python train.py --train_examples=26041 --spec_augment=true --arch="transformer" --norm="layernorm" --parallel_block=false --experts_per_token=2 --positions="learned" --pooling="class_token" --num_labels=45 --optimizer="adamw" --learning_rate=0.0014 --eps=1e-06 --max_steps=7300 --epochs=107.6 --warmup_steps=140
Rows from block 2, named by matrix and row number. Each number is 500 + 25 x the weight over its row's rms, rounded and kept within 0 to 999. All counts start at 0. Numbers have three digits each. After the name is the row's rms in percent of the matrix's.
# fc1: shared expert up (model.blocks.2.mlp.shared.fc1.weight, 512x256), inputs 0-85
fc1.102 100:515480493527542486544515523517473472464524447487480476468509479542456519539524491516542476475487489490503460478519488503499475453514545499519481502509533559443513503555530473519518476486523496437512494488485544474492522473463459464457528482544520550507505509
fc1.103 099:480532506508474499476530500494464542569502500527483494506466519505483499509517478467493519470504475467525508455511450479503457481525527484448524561494494500493459476511504530489488466499484525484455511450489536539518565537464508506549516515504509475494477453
fc1.104 103:469523469522516496514484516546499487489484484490468524490464491509468494521515476488481531511546455500547508475514463517506483490478463497496450516579524480522520515522523475506504470500530535477465467501504544484510509500467464512514466495503500507463501505
fc1.105 094:493505452478529519495510520449532532469561547530513483498495479466502499516479492519519500479529517488481492450516491523501465474523500518523506518512506546509492513478551450469483515443543528556467531504505484522560479511503511492528522477468513505498498491
fc1.106 095:529507495498498474500490475507450525499513435493514490460503492480517518530481467536515497543483534508492506511520483481488489511487540472524501493548504516523534516524541499513525493487486479526530516480491540482466480525490532506517468482471517524531486525
fc1.107 106:529501498470504506472498468520464486538501516491484487464489501437480474489502510503492532481501530478536491471506473529504471479447517548565537538522504529502519472545513488475521478528496493481500456500519519496480496471493482479524524477509523539473501534
fc1.108 103:448512485491526462501477495533545454501472497508508488526489500558510466470494517487480468506503492515496488510509504526518541489490523550484474515471553510504471498523507499476530498522500502477445494474527537508488502545483454484518488482533518449527448514
fc1.109 096:484513470498506520476490526529451515479528486528474541539512479493489490528470489474463465477485502516459528523471464505483509507539508490506479484543523531475495459503504499494540499499523476538519511471511514514534509478533506498485514488496509490510459475
fc1.110 099:524505494530499519468453502523461528442492485524549502457485512476483489537492486489479514510484548511463521480505491506521504502516521503478484552491522492492534495510549535514539485468486444537465469486512505495493481473465460488499495467519432487491501464
fc1.111 095:521506511520532559484476516485484510469499477531503489498516504504454501526480493460491469521526538489483468512530483469514486506531499490462517509499524475532488518497539502531528465505476486514545557494513501513474490516463491511500518479521477506466482506
fc1.112 098:514503473524494462465498525514500525526524546521483512536455465493474532491495487494496492533509506445501489488544497460498497469482464510532520502514528451489481489542492485513475514530482503469489539479516512527533479492491519510480505481488501532461550517
fc1.113 099:436492501470529500476480442491471510485518502496464495490479489526505471467528499541486528475480474527500522480541479485479519473474535525454482511557488495502468496476505481513505487470582477538478499491488527498519472523513454540474456461550518491526506472
fc1.114 103:507507502533504450504525523458511509513508527494540485492511534476511475503496510449486472490527482503502482522515489517557513521501507503479479502512541464543524542490473454492503472528477458491496526487501495510533450512471458489496547495516528510546496513
fc1.115 100:476501520516476483467478532531489537502482523539521461475477471519536484464494468480529504488491500468479515519483489470495509526542530496514524499494510502510514531456480497557494458510496465477484500494530499511514473494459488490482529514505526512482480476
fc1.116 097:480498458546528513493476507509490541509533493488487489505448443491484494512521500462486516491482501482500504461471509495527491467468487491517528453512518493505517497529476500477492498487527513531489505491526498525528503496541487532497522492478489490458470560
fc1.117 105:473522466514529512532504511542485515559512491497511498480498500516526486493508463528498515500531514516470481500500464460551483517483483535478482494524484525502483522491522504479476494520501466533526503512466505489481557491470527527508462503505541523493543516
fc1.118 106:487526506492483502486495513481529509487492535513495492512472467507487486510466490458505502514506515491540499487465444547467457460516515484496548555519567526487499468519524496542472512483508572504514512506485510496504489507491481498513523478511495511464515439
fc1.119 091:457512525519501491491555479513507505488501518538471541479503475516515522503520501463511469444449463509500471482475467463497510506541501500470460521519492537508521511536487515519498509487534513467480516537500551501499497564451513488493517489506503494473476459
fc1.120 110:518570462499485500486478494486507488478492558497530499464494468479503503523503502530513533524459498453544519469500538523498488488519486523511478518486524509506495517506500482429482502554471510482467463484487472506485445549484499481497517498496501531517534546
fc1.121 091:525515499494545474484504473503488521478475498488505506471499533479497429515477527516458488531511462509526493523526503529526510518513462565496536479509499454475481483505519505539561502496478494520441481477494487538522498543463500462503463515509519496465475513
fc1.122 103:501476522487506526503506496504532497457461529492508519465551505504535452515502538503494464482535498500486540482480507507481540505524486489498445494497562510522553488509555477511508516465547457443519496512481514530510482517493450499477521490488503484501531475
fc1.123 100:482528472504498530517505488502466479519521507483488566501487481492486515490530520440549533489500519511488506460503481523521485471511473531507460496536501509478493488530480452494499495520478501521461469500507486529531518494496532493458467526513509499525500462
fc1.124 095:479475484514485516515498492543514491513496480497558483506517480476504496533479498540512482517525475485471476521489472495521460543528475518535479498503510527523572525537519493488471453505467461533530484526481521511497520515504552529467458478467495473513480509
fc1.125 088:526497499519534493526465542526482507526533482521514505514492518521496466484465482499476475462491565477447504505539476573500519469535519482469478484495520446492495481516538506494484448545532480536504527483498505502519505470470498486492477494509560498498477484
fc1.126 102:503515495478494499502490505559497502521462492500506511551480493509520487502460452460448486536469509502474502529513512515492499482502538527517522534507510531518545462506508493499563469511520488510498534514432492509524528497459511488486484493508510517472465520
fc1.127 092:495528474479513486506488520527477465519498513515505506460515534514490524498491465502476527473476458486490504504453508538489526528514515528470470515504471481532467511552489489508512479467506504494443541497445493482517474535473482505480516468486506478513484479
fc1.128 108:510513500458519555501539478511513527501509479496566488469470496476473444522517528498516471524562516513502555488491479473500486488503444529484429561506499469487496484509538496490492536496509500509470541485507480551455518504481502533535490475518459505521531503
fc1.129 106:493465528507531483520493522542467521502505537488521484504442512475501514545499443480530483559505529462487484495512470494502507502559520521486495460501494554508531469457485490507546507490481464490503492461520459491506476492509518484493503519474520529489478483
fc1.130 095:500477475486484477512460516505516492483491527461509520541496465480488445474506526502517505472483486493529476473495469505484514491511520491558448546523509479490512518517498485508528506532499501519558498488515486519522491484544458466470534505509509533491481481
fc1.131 112:494531471488505478498462488506528525496446496542501509515465514518476504514517480509496481526483467514504525483479425561456479464535490530494478532534513479497462484485487500472531502512552507508507514465465526525508493505515531493471475469531496513485488502
fc1.132 094:471527485470546460473518516517515482510480515515552559500494455525515478456472490433484509510483511486497493515518508532490518529530483525496482484529488503480491481477525511477581488493537476472511530490493524492525478532489538520519497533538499493481506486
fc1.133 104:489494505466525561449499540448508513496487507504524503524506512502502447492515488568492532479527531506546551487501484522467521498510476496489477524476542487490500486456549505484485515471489497468476537454522526476469493527512483484533465527466454487516512502
fc1.134 107:549497496470492499500501497527544460530461523525454489494504505485519518487519488502517528484524455500489559497483512536478502528490528496478517515474479544542498470495504533535515490537475494479496508516466519530473537498468525484512505516525513516523473472
fc1.135 101:467496503517495518512539483539509473528498520526486470509488469462502490541500447486521544468500484506489525501485529537487528512502472530534467544494551490498526504542505508500474506496466468478505506491485522500486501509454476470523522518549497526474474505
fc1.136 096:550494492476496534552496492462512536499538483521504536498461464562505508551489472503486502478514492488482516498457519511508478512513484515488548547510500506506494551513471470528503527490483506487463509504513477504536514536497542482467537476453542508452445515
fc1.137 102:563508443503502437475505542474494497545513477481545512463503462486495501499484497501513488497516556448486477483441478577517513522487505515506533475481508505504519459515521464489499455497539492468492555447498488491527544500493477522518496507529501496506480509
fc1.138 098:471514527474524473462527512500514505520506526528548476490520503470502526445501523495512501479508465455529537451484495526498526474486513499501513537538490548476467532507520530466558495490514507521499520479471501517482504477496500523530486482488485544549499487
fc1.139 091:531494507546472509523490483494518506532500475510528547495499486531523500503497524540484488496529499453435526499446495529532489496521502511506455526508536496525528509463532482497556458517519475506501507528469473509516478534504518469489497513494529511505489527
fc1.140 103:473509523492477488482498522559504518526481459527489475469488466490486491488489534486480485478527503447497496510513428530501496526569485487532476523483483492455463477479546498514513496551538497502463504476516475558504500508469537467496472482523492537493530499
fc1.141 115:480508486516499563477486489494473514490510481484517528434488515471440452489482501488501487497540489491515542527537461481524528548520482505493485490524506498535497509514515514463458528517507427527486528458528468515523503480498502479514471470501485478486540523
fc1.142 099:486530481468491497535513493480482519526503485476511497476519489424532514457488507502516541466513491457493538493499496535509536461507527468552501533524488535496506459531489484474522480529463473484518521493482504482463481479485487464551508455482495495505510459
fc1.143 102:486499478487473481517488486508479470470507513492559527508483482492500470505466485486518529513490495496487486463432508530541472479531483530498502534519491505488565524500496502501529478503496495533472543469492473518499534480494489503495516522486493438531469534
fc1.144 097:479514518530535478501469525487478508499464493530491512501441467449477448501521495498467507445521507460504505518546439493520505509514525519520440490496543474519531489487549498506502498517450475484462492528518478482486475525488502444507506471511504508479487480
fc1.145 097:562492482471540503482509528506503548479504512503526537522488456494474530513528486513500498448470504495537552494517508522478503508527444521536519503453480532500518509493533499522527493492487519487535482490525513502487462490474500453501487500470526522474504512
fc1.146 098:492538508512500526467476544492475534466480540521535479466453498443481482483531531503509544509528503476494511500527449536510488515556480479473454489465523493473568526465528521517488468511521523473473509497532515511504519532445487524527477494509466482478509486
fc1.147 101:506520514463546521504516486516523462531508493525501485492474480499503481471548512521512490489507525514479546497524521518531473553490505531543511534515497483477484534470555513533459489502484507458481526441499482508477463521489522489543470465508503476482482516
fc1.148 102:511503522482527525490473486495479466524476493514454504499480484514485487473528496472532473523564485518467518518469495487545527527483539499497449494492464484485506521475519489504530476545476490503490481511478484512473517532473546506486475471492537497478461478
fc1.149 101:463495501467519473555531509502512526545487528514527494524509497504517440486480478458470455494515503488469522472528480539479493526474475527514473537501542520505500533486505474498474506544519503479479513465453490512466489509498490481536481490515493545515534521
fc1.150 090:549518469498453484530525539521476480481527476499559563548506508504491462489496487477494515493522463489484478510508455541489498509508494504522509527490499440466474502493490511465548473519513511533489503520482507467539553552463534498558516559445504480484511492
fc1.151 095:492535516490488497487498497517525501483498539510516532497518462502492499458502526497544506497516468483532480483436492491566513525541500530474490491473526446511491472494501490475509545506461480530431493485512516570490497540481494494493473504562468525468488469
fc1.152 096:501515492443508486477511476494502500521444509520487491480461490509491492517487500491504530541507539437509487504485472476524503474535517546484489482485478505477523517503509484512510488485468517519491496488507479521487518525470503530473463485550507519509513481
fc1.153 111:464489458520479533504489521534465530485540509500517517486460527501468479532505521463477498482531507514495504514460493488552501548493478538526504507507508518464490473484521554493529508475536462534519473479498500518557534464511515521507551485483491528492466479
fc1.154 097:485538520468552520506547495524538467514434496522486504515502502492507515466495512504513487496496500486465530529535537527475505511499533510482515548485528486496464525501496509505544488520480495487483561499511546547510498513501497466515501464485509489495505521
fc1.155 114:504471486472539517537541534528428473507502501495555490484479474490513479525512482467533513482522468465452535528488474498503491521517484478500456452485507484481489506518540469539479499463513474483478553475477506530540528507464550519524489456505490526511501512
fc1.156 087:486523523488511481498534472524489539465470496519519484526485477473503537509470439494465509518471544460513496505483459507476511493546506490498534532511528530543513511520500499535477532510462506547473511464514518525506492523473478480497475505496457536523498467
fc1.157 104:504523457483523502480463543496528495503464541504542560543506502490527472503542471480576490486467502501491516503491521548518504487551479518549471476468459496492527542474491471493460481492513528471504509515511480474484494516511490509496511504492464461495483542
fc1.158 116:502494489488533552517489502492500497476487534491530477506468504435454455510508469519531540516491504485484495501505491509497498500533506511486528485477486497480523502491499494509531501476473463525466532442510495514495522516488484547527483456478507489487528518
fc1.159 092:509499481524542521524521490505470459462523516527501547475504497456494473484495522544522483481473529475461514468531478494504475504469481528505487511484510561484502511540532462458507479475512486532475503460449466491461468523469509459540482465511474461490519505
fc1.160 103:454490485506507509489538523509470478455486491473517500532455481496477517512458533509538479490473517481497473527469513505500510478513520516477517469491479478470508538501472506447531465481485476544484540509467519528516506533503532526510471487478520476476470532
fc1.161 094:486562474474510492568470484505470502494522499497457542516488503493533529519437486498527462487507469556480509507486485488436514539482524546475511485489507505469485511523505521492483457487528511512487559510485520496512472538492483470495529514473480492526506513
fc1.162 092:498471493471503472528515515510474495471543560529558470485513512531517478514457531505519494479529524443483533493459484557496484520525487494534479479556515523488514544493520445526540481506518533507489476477509491494542493523495543541519474485503500496518470509
fc1.163 092:514482483461514469570463521478467481536536493504532544489495498553510480538535471494470557473526487498468525493490522518470524476500496527503486495536511515533553507523481460515505511536557479477486504479480520477548521493428514508508530453491516478487473467
fc1.164 118:519512501500488511488498436498500477461515498488502538455514515506503463491490502494535547518477500479513474446484509561519506501494532479524498504532500536491504459492505498432523529532512508538522511500444475488495509536473518489522529460452474499518529530
fc1.165 085:503513482481514474484490540489479509547527480519508527511498469502525496535493514512489489461534512493502497512527483502483489462505526467486472482458490539504531503466485496493534507531514550504461502465506470518512479523477463482515519459466526552532484505
fc1.166 105:485547472502505497520509494524486505539544515458507491513452495466508475511507545475494510526510477436471471498481489518484502521549489511461512485487483463473507500527521531548500491497475483521489541468474480510495507489487526505526490483483523502524525492
fc1.167 108:504512441517500518475449465496502505476508532494535494478494474459514486476517500521494492515512507447510521518501517482467531510486508536536549495474559501509566494520552495514509511543462505502472498510520467517541485508507475523561481500492493518497502542
fc1.168 097:485474441480510470492492444466497523479519534532468555539512488475490522546477468495498505482460537464500505489504511516482439490528498508478529520507493465507566501486516470461511486489485497508526558556499474473528531503519569519535540510510524481485497467
fc1.169 111:518544496482537494467458484533508516485451495525511489558445530526511507528467473498453467506478471507497519538509465538489490454483500512531493523556537507532467452480519536485522498489526516518518496498478493522511482513516521509459522503512480504461489472
fc1.170 100:470549465471502501494483444497522504518506512471496496515443501495489523552470490433478490509504501499509498421546460520468510510510456511505543498491549514433476488463478534484487511510554510504490498489517522544528508495427500496521508515525499505510486491
fc1.171 099:500527512503506488475483509475541486494550505467470508550473468463440497569501455513517506500498501484498503528509510529520532470536503514488480463535539552483508506522464484499507453504528506483502492492538548505462504489478475505513475482498537553473500498
fc1.172 114:509515493487542510520498526514541489487499515500550513517499520457477450522484484472511538533519502476506525486531465548498528504499530483493521468487510507469538485510531524508528507466469482499499518476502502522503494503479484514522493525478488482511486485
fc1.173 104:461494469521533519498543508503479540481527546495570514488491497449461481471542470491497499539532480501480515527465497499494476483531484517508461555490498487487543528496521530491463479494502489496512568490510526543513500493450526494461497513515464523511486466
fc1.174 105:508498467523477502545498545515508469458512475520490551490476449469457425481505485525502491526539519499519522471506502496537444480476525517483477516563574539535518480491556520518511459501499530503488502518490510533491525490449504526527442494515495542515517500
fc1.175 103:500450491521501526511463510503497492514526516475493494505486471485494477515463534457464468500510505492495534519524507518515509539474493473529523480478514538516502506466505494555541441486504524502457490502517490494497536527509493452540534471516510474440510499
fc1.176 104:482550527509483541506531530525494508502501473532525531528486508505452494507512463474478509488513513508522541517464505480480468538499479515472481478456517504498525521543544516520519480495515525547476552484487525502489538547493519515513515494476441510488511526
fc1.177 098:493472480476515456487497460473528519513490471497463474512511512468514495532519467521483474471554539524516456492494494527518463471517512493532522506528535519450521519473478434510487465527517523485514494501526492480508500504510468511468494484479540482532453482
fc1.178 100:491508503538519516514505510557487475526476488476518513491514434486439464529538456534471505525540504498495484514553499488486509498500477530543497509502544509547560507504526492553502467530490517502496444501523515508488484515497483488505462470521521538507469491
fc1.179 100:502524523511496520501530515487462480517520508511540476512513498534514484463513500481543505519519470498528543464481519507494522555513512460519454483530485476499531521504543490498466478493507511513457454484459509491512494508496488514564524517513502454530506510
fc1.180 118:488516491470493483523483495541481475524462494503517508516474500416514457478493519495510502515481496471510467491492484499525519500476530571494504459485475535474558486481465472499550452499479467461473492512483484499504469477501498479464499492515498549492462515
fc1.181 102:481481507524468516493534479534488499517485518506525513452500497474488499473460482469521471530513546479478517513523493520504495437459524537542508547540571526488530506498505536469492530500499466527533491508534497509459480509516501479493518491520468520496524527
fc1.182 095:479530522505510537523521468514464526443498519517461539487449477475496494522485484533509497533504511524524509529464494520473517541507459486515500486468481490521523499498507478501495462470520501484504486491475520549525498542518502517510530508481477556504520470
fc1.183 098:460532463506523505487507486530467469515529533530509505509467467537533485540505469451491490505536544499485539463477484522480496515482467483523481506528561485541516502494485531524528465489554506471499501487512500473518524496513492507488524487478503534506453526
fc1.184 117:464535489499515484455483505494495524479454488518469481563446497504514507533485465482509474528486470486513506500498461520515499491504505547502500534519522499485454471491501536461551508519533500528507517493503482545478486499481547543473527486488484510463525498
fc1.185 094:524559461483507497466520503507483459535521485513536552481464508483517511509509509501515479504527504514468534495516525476472458493495499501511499495526496588489500524484477529487485516527504536517509499536508466477517462532523493533517495510508481549465507469
fc1.186 096:508516507484511504527503522535520526483474493513453513519483481447505479480507487521516511462512497500528464511480483525493496486471529461489510512500487530486524484559532469449512478506485525504512447484462544499512496506463461475481475512519450529482485484
fc1.187 096:460484447506515517521522513561502472535446496520515499560476491507480459474459468488512430516483524463471493489473505546500467509446473489505486487503479477552555506519510508515514499500466471501505548499470520516518517510463518521525530506511533499534508525
fc1.188 103:483495531466539526507480473508510537487487451507472461466472506440474510512503504493499503519559488518479480555525496470429525480508534498537519528528505490502554499492496504542543478517507463481503502499484483460495481527487500487480451469524510535491495523
fc1.189 094:520532524476504548485514484494501494509511507482507487552467488531460512470503522533499515494480520469513531466460524495493427510533489466521474497506484540492480537490534492515509500471462516532503521475453538533456490524529527497553537515503489484505539514
fc1.190 097:485518524459511525507520534525487515523481480538474470516481480482540458520484450496528542496511470514533539469497484503511499517507517484470482483521484469534488535502520489508503495492535500528469475480494505540548509556520448486509552451520492505509506465
fc1.191 092:488517506505534514491532506491517501533557506514514485554500465482537515463510509500560546471483523502499551496513502513480531511487495523549454475503501511522525466498524496542499529522473482506539485467455470454515464497485500482492500486507555541538488471
fc1.192 111:488482461498469502510497512500483521510508500535542522464493470476473492494488468506494495478518530493476519555453483470502491512547515493533466523455508509487520514513530533488510465520505471490487520482541528529517510519457535462468497510507468532469544492
fc1.193 102:499563494524510474544501539519541526449538534487473496520440457501475471474505516465502471492531517483505467495466497472522451501532477521532466516534485493502510486507546473510492462508506551509456489486478465547502509484525492472533471508505489555492501481
fc1.194 108:467500470521499502524496505522482480497517529513506532517455463518493462518537490502554521464483477511542541500450496476516503494557480509463440521503527504555526488506521476469514514503512490552481487538539561485499515507473497535507498472581462487510479505
fc1.195 107:478528550478526479504532490484541488518506439490488500472461494483502507544534539517503497489542535523521523471524481536518490448493541494480479553481522546461493523511507480520528504481537530496485496447529542479487507546475466529487524477521481473502460488
fc1.196 091:429494496495510571559543461504466507548532473520462514429504522507482519536461505532471474457535490503522487531505508465509492504499505467484496515501514509503523505541537492492464487510467453538540569488483509532499486508464500548502525510476482485504509468
fc1.197 097:481514512504515495480535507487519524550520461476491512531472484526477488496441484451481517534502504469459485538558478498502477505537494515529477479509514506515515511491474513510504472509510452521527508479473465484488539493516517498484490499481495547480485502
fc1.198 094:482472508502532501503463505481509525471464479532510486475530490505519494472534483507509491529516535477490486504540491498492512512490508506500494490476524475497527484563494511489529490485477490531476513450518508525527502571472482466494490475509569494497463491
fc1.199 093:450446463478498499543522521511513510531498480468488493478507531476515522504523520478500495517482516500521474473499523534502471509478503479494506516481513470508540518507532495515465464493519505504482513451519472485500524506509509509524521501534502526553530489
fc1.200 092:517522482457467470504453485489537449464483481469507483512493494464490498457493538459546496470477506524477493474518496552475485480509482503504505478490533505484531525521500474490507470488531501470450486451509512511507463499539453475528475476503525492503493496
fc1.201 111:529492484509482510502490499515544533509488496532531530465494497497487484503463462533475514496499510486510474564456484497550468527550476528527501527465517482475524527516510513465489485485519490461510509466501505510507549574497505450489503465524527543483505511
fc1.202 106:524525421531507493517513525516491495539506533479501516493501493532478467474522512471488537519543474463527476467498467484506487502523503490539484491542535525477466465523519491495504504487522504504509549489504534553505539505476508530560510508504492489484523466
fc1.203 105:508509484508480488501469546541532512509453483518495473496473438510478481545481506475476479497508487473502493536502487475483520512492525552474514489503526460547561481548498496519518470482464499485511499532506498493503498529482466497504466471500527514496444498
fc1.204 093:515511469517494489492479488512494516465513524463494511523468427563499488523505522477507451489481495475507555479447476490453501458472522474542506543508558476486493520531520492484512507474546530470458465495499503484481469540474501486494509514487490523447481480
fc1.205 111:558543502496515530476517504498526496484470508515472493512448455524508475483463481494530521467494528483530504524502471542531502476507516519535490486511498507501494487483486524485488460500492530459497500469522497499507493517532503491511489538508530497513486506
fc1.206 101:536522477522487482489489517523464550539459447503537574477478488510516486508465523485473524472494548464498497533522442565509487495481517526520499507508506511467530508507518553521522502526514474485514455457476445540497562492500531498511485488519472489474479474
fc1.207 094:517531496485492551491475502458508471511531517478544511475517519503527538471521497510475480504496522488463481475480435509491486513535486519525458501490480520464479517528542467488521517521533463538503524503448475513492516500485544496540470470504474512511531549
fc1.208 097:491499480486505475481502510491518500541531508494511510492480492493480497489514478473506470495474489516548491528489518514511489508518485522480499508483509463510503503540492477472514506541480526449459462476529504571480534500512481513510474506487457515512461501
fc1.209 115:422487457500504507511510459513520494470516492501477487504508455508508510471496531523496503505494503511458516496517530495486521485521496474487494530560531484482497510507486477488512489503514460477482515497485539552502471513459511534475539477508541481473462502
fc1.210 094:499530485491527535526468491496570531512502510533492529501508481502512548484490518506544469541504499535491486492508436501510502466539495471540474480465498516486477520514495483499484482502497517521473490474490500488481486559547511513539529513531530564504464429
fc1.211 109:462522447530502552535485505483477451477518525492492500516521497478482530514551523485562500464535471481485512469494479548499469467524507462488479524513517547452498528504482496483462516510515468510505515516537528483455499503493493515510492497525507511496504500
fc1.212 099:507540471503544522507566512509525497500510464503491476519495470488503517474506532495499470490483533530515517437478506532516458445503472480517485463549486455435504501506511471462505510526484536522480496475503518496482508533511531518498470537479512512514475530
fc1.213 097:489492509520492480546502465513464504504518514532516527475484502483534521554505463552528505583479475500479471531469517500473469512475520521502543519539519476494521523589466506509503456520492494505502502509458480491480535499462535467486498490507547500507463481
fc1.214 104:549520512530536525459465535515522501520492504523541483468464522475485528466496493500504506496493473506492483523478502518481528490469534496527517493506484522432501509483515532503491475487522511481524477530511522525470490514506468518509508451511476530519478471
fc1.215 101:487551513482507501513514531533519511477488476499491569535479495538472530490476505498488471460475532484532549509505487521491500475509447496503486469509481473480471499465515545482535458476536497530459501462486494504482477528498514485522455530474511508510467487
fc1.216 105:532522485525508518478442490490551488523549548527467482487465466501488488453433474503460519488515467496527489507452488496505499497503522503504492501528490546512504503468492468478500486489502501514489481505466477502493523537513523496553521504480507480508525472
fc1.217 093:539502462522511519488447502469510481501536458527521503509475435515522460501528516545505476496549486500485477513476461521526493470482529475558532496506513521532552504495484471508462491508526506495495499491490499493497468542487539459524497527482531516482515506
fc1.218 100:505541532497505461460533474508514522533513494475561491474457483545513519535518514531471535522498508455514482525518487477502506458495524547517497495540498512462497468457525489520514446526489466510480525491534490503506482505463542484493471505481515509478514551
fc1.219 100:516525512515508473519546514507534469512451514535483519531508495505520531505491512486496522502502475488516521534500534490480512461487520494512513529493500526516521558544481489541512505510507517478533548483521571501490509536496454495474515508509454487490462500
fc1.220 104:465533513516507514536478511502456495528516514489453505499457492506453503552482496529490505538487458502511474536458483475504483495529490505494456524502508531513535468564560528469492511493491445531500464480468529533505529528501522481505493479502518475481463522
fc1.221 094:448554493470501524504478500549495490491523477524475501515459489438491484482503506523532526510489497507518494500489500507531489478494518498528497557544532521543522528506500523468542489508513523521496498487502493511500492518472486513488513437484472557465472508
fc1.222 098:495483510481506472510493536491511498519521489522508515525474494512491498559495480501487473504501547486510523487463477503489510517508460470490483511467505466466481480502508507501495486493540516529448562496470549515510515494503538480495480540465492520545471469
fc1.223 093:497505513508492498471558541506507478520477471520557475513495530470488492505503480494500490512561518478505491510526484462520484498524501490498499496471504455526527517519484505529531510504487487494482526500526516520495523546477467508527557491493477550480487519
fc1.224 095:506510482538508511496508504527479506492519539461506487465507477504448460473499511480523489532521487524518456468522470520513495507501489493490502491513550492474514487497513529493504494543520500488512470481543498513461463564452494462538493489497466476497518532
fc1.225 110:498547487506544499515498480539482512494509546505503533456502458493506482501450478503521509455487527480490474538540509479472507494489497489528496474505564541516487503510536495485500467504492494506489472528500517503504481515526496479518520505468420520498533466
fc1.226 110:507515466474480577519530477481507490470546523523506520515514472488533467465477509463465532524520518478518519488510485505528455525459480489502523537490512500480545548495472485498490488494506543483477528473492503527519506498493466479484532452478509480492483521
fc1.227 105:530486513521476472504555521486511519549501464474511497516529473532458471514509485516490501500516530476495508532496542531497489476491523523505511464501499459515539485510476463488527427517517452480515527469513493501493522495498501529496510465495526508505481520
fc1.228 097:514508483487498493491473498500498510512490529563501502484526495544515489482517534489472490497512488478501497486505530513481529515525499518514482474464547443526488512478530466488541519540530434492444529479460530502485465506451496473492489507478500495542497500
fc1.229 092:472533474513463530488530516547454515507526538501522527491483455483476494458486512514490478486492517485497522474483484488556494497482521530483527510526532478451489495501484504453530488494509504562483508484523490529518518503510514516485469521460493464495492524
fc1.230 099:464539481540516491527500480492485468514465493487508493518475496533471501533479485511505544521486462456490514478511494470517485492526513504486528538534494501546526504551540488482523527530478502496504491499509550489480495528493486495495518464481498522479505515
fc1.231 103:475528521481489491490523486480482540515503444534460492523482469485486482540542490526497530529501508469477466490449483480522479471472527495507489534476503543500516476515485497513476524493486471514534492458501515509496474497455488500468554488504459478496508514
fc1.232 095:461514500467527520522526484511551515544519519515494493498471481509497494500477519499518532463517480522452527517492461537495523538507518471541456492461484463496486502510512464488472476503530483483509449494476536507499509538494524466533558470479488527531521491
fc1.233 097:443480514448497479485488482521514488543482479509529525491503470509512455535519528505454500465514489463530522508496491514534475494538488541490492503468511473455490476496517499474519525527485458526503530473493477523460532487468500518481480465496493489553519519
fc1.234 112:476526524496507502535498453506527500482469549507477513453491494512503444521483499504528518492495469457572517456462497491524508466517482523502520552526497458507535484542538526498535512545481544544471468513457503503514435495503545489505476457560566512531485530
fc1.235 100:514541472519494481487494505481513537510527477529519517482466460513470542472509506526536496549512498468489483526506492507550463472519523499514507509516467487485532492521536496474493480534474520485525513457514473515530446525481548490470498485473504493485517512
fc1.236 098:502519512482495471490509503481471517478449509510493545546500506479464468491499517548439535508538539448490472524528495482521498446523510491541473475509531522495496466473512491509536475478499506525472503500508513524525489488451492513496505452503487527485471516
fc1.237 112:528547459522512462522477521497497524473475517494464472511478478539490460479502492526498513491504480520525491476548499505493500432514500525488520505518504533483532548473540439434487511520480487470497479502539508498463508550497499534542499500471503518525515474
fc1.238 099:519487531445531505476506458512491500517482474498519525516458454524507519475508533484527521499477473490554466506461478497503473491525501515502532499506487497496491518495497525501505499505500517471492444467504564502465503498510483458527457447505489542540479503
fc1.239 117:494505512496514476480492538489517526519500513495526456545507508530493512558472483484492455497552486537461521510486527474467521529547494492467509463511510493505521503457492500534504475473533502474514548512530501544518524507527497517498502487471491506495493501
fc1.240 096:499463491518506528539477516477480509510545515470546581493507531497440494488534510458522511505509534475504502494478469510471498456545481470523529492535473515465505526510484476525505456473514446510493515492505519534430544494477487497491511515482505513495458473
fc1.241 108:514532530496488483532505540534455492480510465492499506485494488527487480496499501507461494491513500502495470515500450523483539452506482550513481488521517494492525499536512534514491489497530449464437451495476510514476506542511480486476462455503519537512485491
fc1.242 105:464515465547518522467494451521483566507496477501524491479542512488490516482507542479517540524542487497534453454491496498482502501495489514480504499490541479496479507516502479465459477542485474508535540523503485489502458488453502503524514489545472506535455555
fc1.243 097:517507473448499473510477500501485522514478505507472468512476526488490500511490487510548464469532517464507513459523492523488505517487479537542518468493522514467538509514514481479481488518468534511448519468512524562518447545552463534525504502492491515492495459
fc1.244 109:467547498488486537484544506501474474528514520486504549508492458483472453482539548469484494520509500481507462512486470483542490460490499547518512502477513504460502488472513515468533461556485492524493536504508497534538500492495489496485439503503504496508509524
fc1.245 094:499538463505509498467495479510508512527498523554470527469516493506513532517485497468512453447489514497483493488532503478496516459540473502495492484468545445518484531515514532529499492518500506463522573503464538495529490515509497510535544493502502464517466493
fc1.246 107:510502517546502531504555508538481518519546449502543483474477473520463489463502504515554514494535568501502502488486500498500489478474457484533493522566495482462504489505494513459506528537528520474502470490493508509458491505500517547485493490514499507519524470
fc1.247 106:477512539489490508483526443486511515510486499512449506490485502488452455514439515495489461480541490530554527497471489557512485512537511500507524518517539553512515485507498513492547517513504526466489517471487545525463539527462494443532530486517535516462498489
fc1.248 102:488527505534539537532515492474473512483517475485520514511478475477473457448498491490532518476490526466486493473510453493510465486523506534468489529503510513483513509555528485469514510480464446512514524442529500533490484502522452478500530473448496506523506448
fc1.249 095:528553524529460470517528498512530482508520492519470527514500488531455502510497534492494470514525526498512527465509521520526472522497484483498491515501503487507506555505498495476461491523522505477456517510469521536452492555465566457526489529508489496496541510
fc1.250 102:513505486474526527499496492532518469515467483496519525470515512471474506537484538514528509508532522455457502520490488524477502501516503518511493485452496486447487503465537508537536472496463505524503577465490488525525499529483546469520517475491487494470506482
fc1.251 099:513474500490507484542540505505453499536477457510469461547479511495495457536513464524496508509481474479471505488523512494485509493482502524527453495463513518510514486524533459508522487520520503495445519487471522510487458540446515536501539521455459489471480539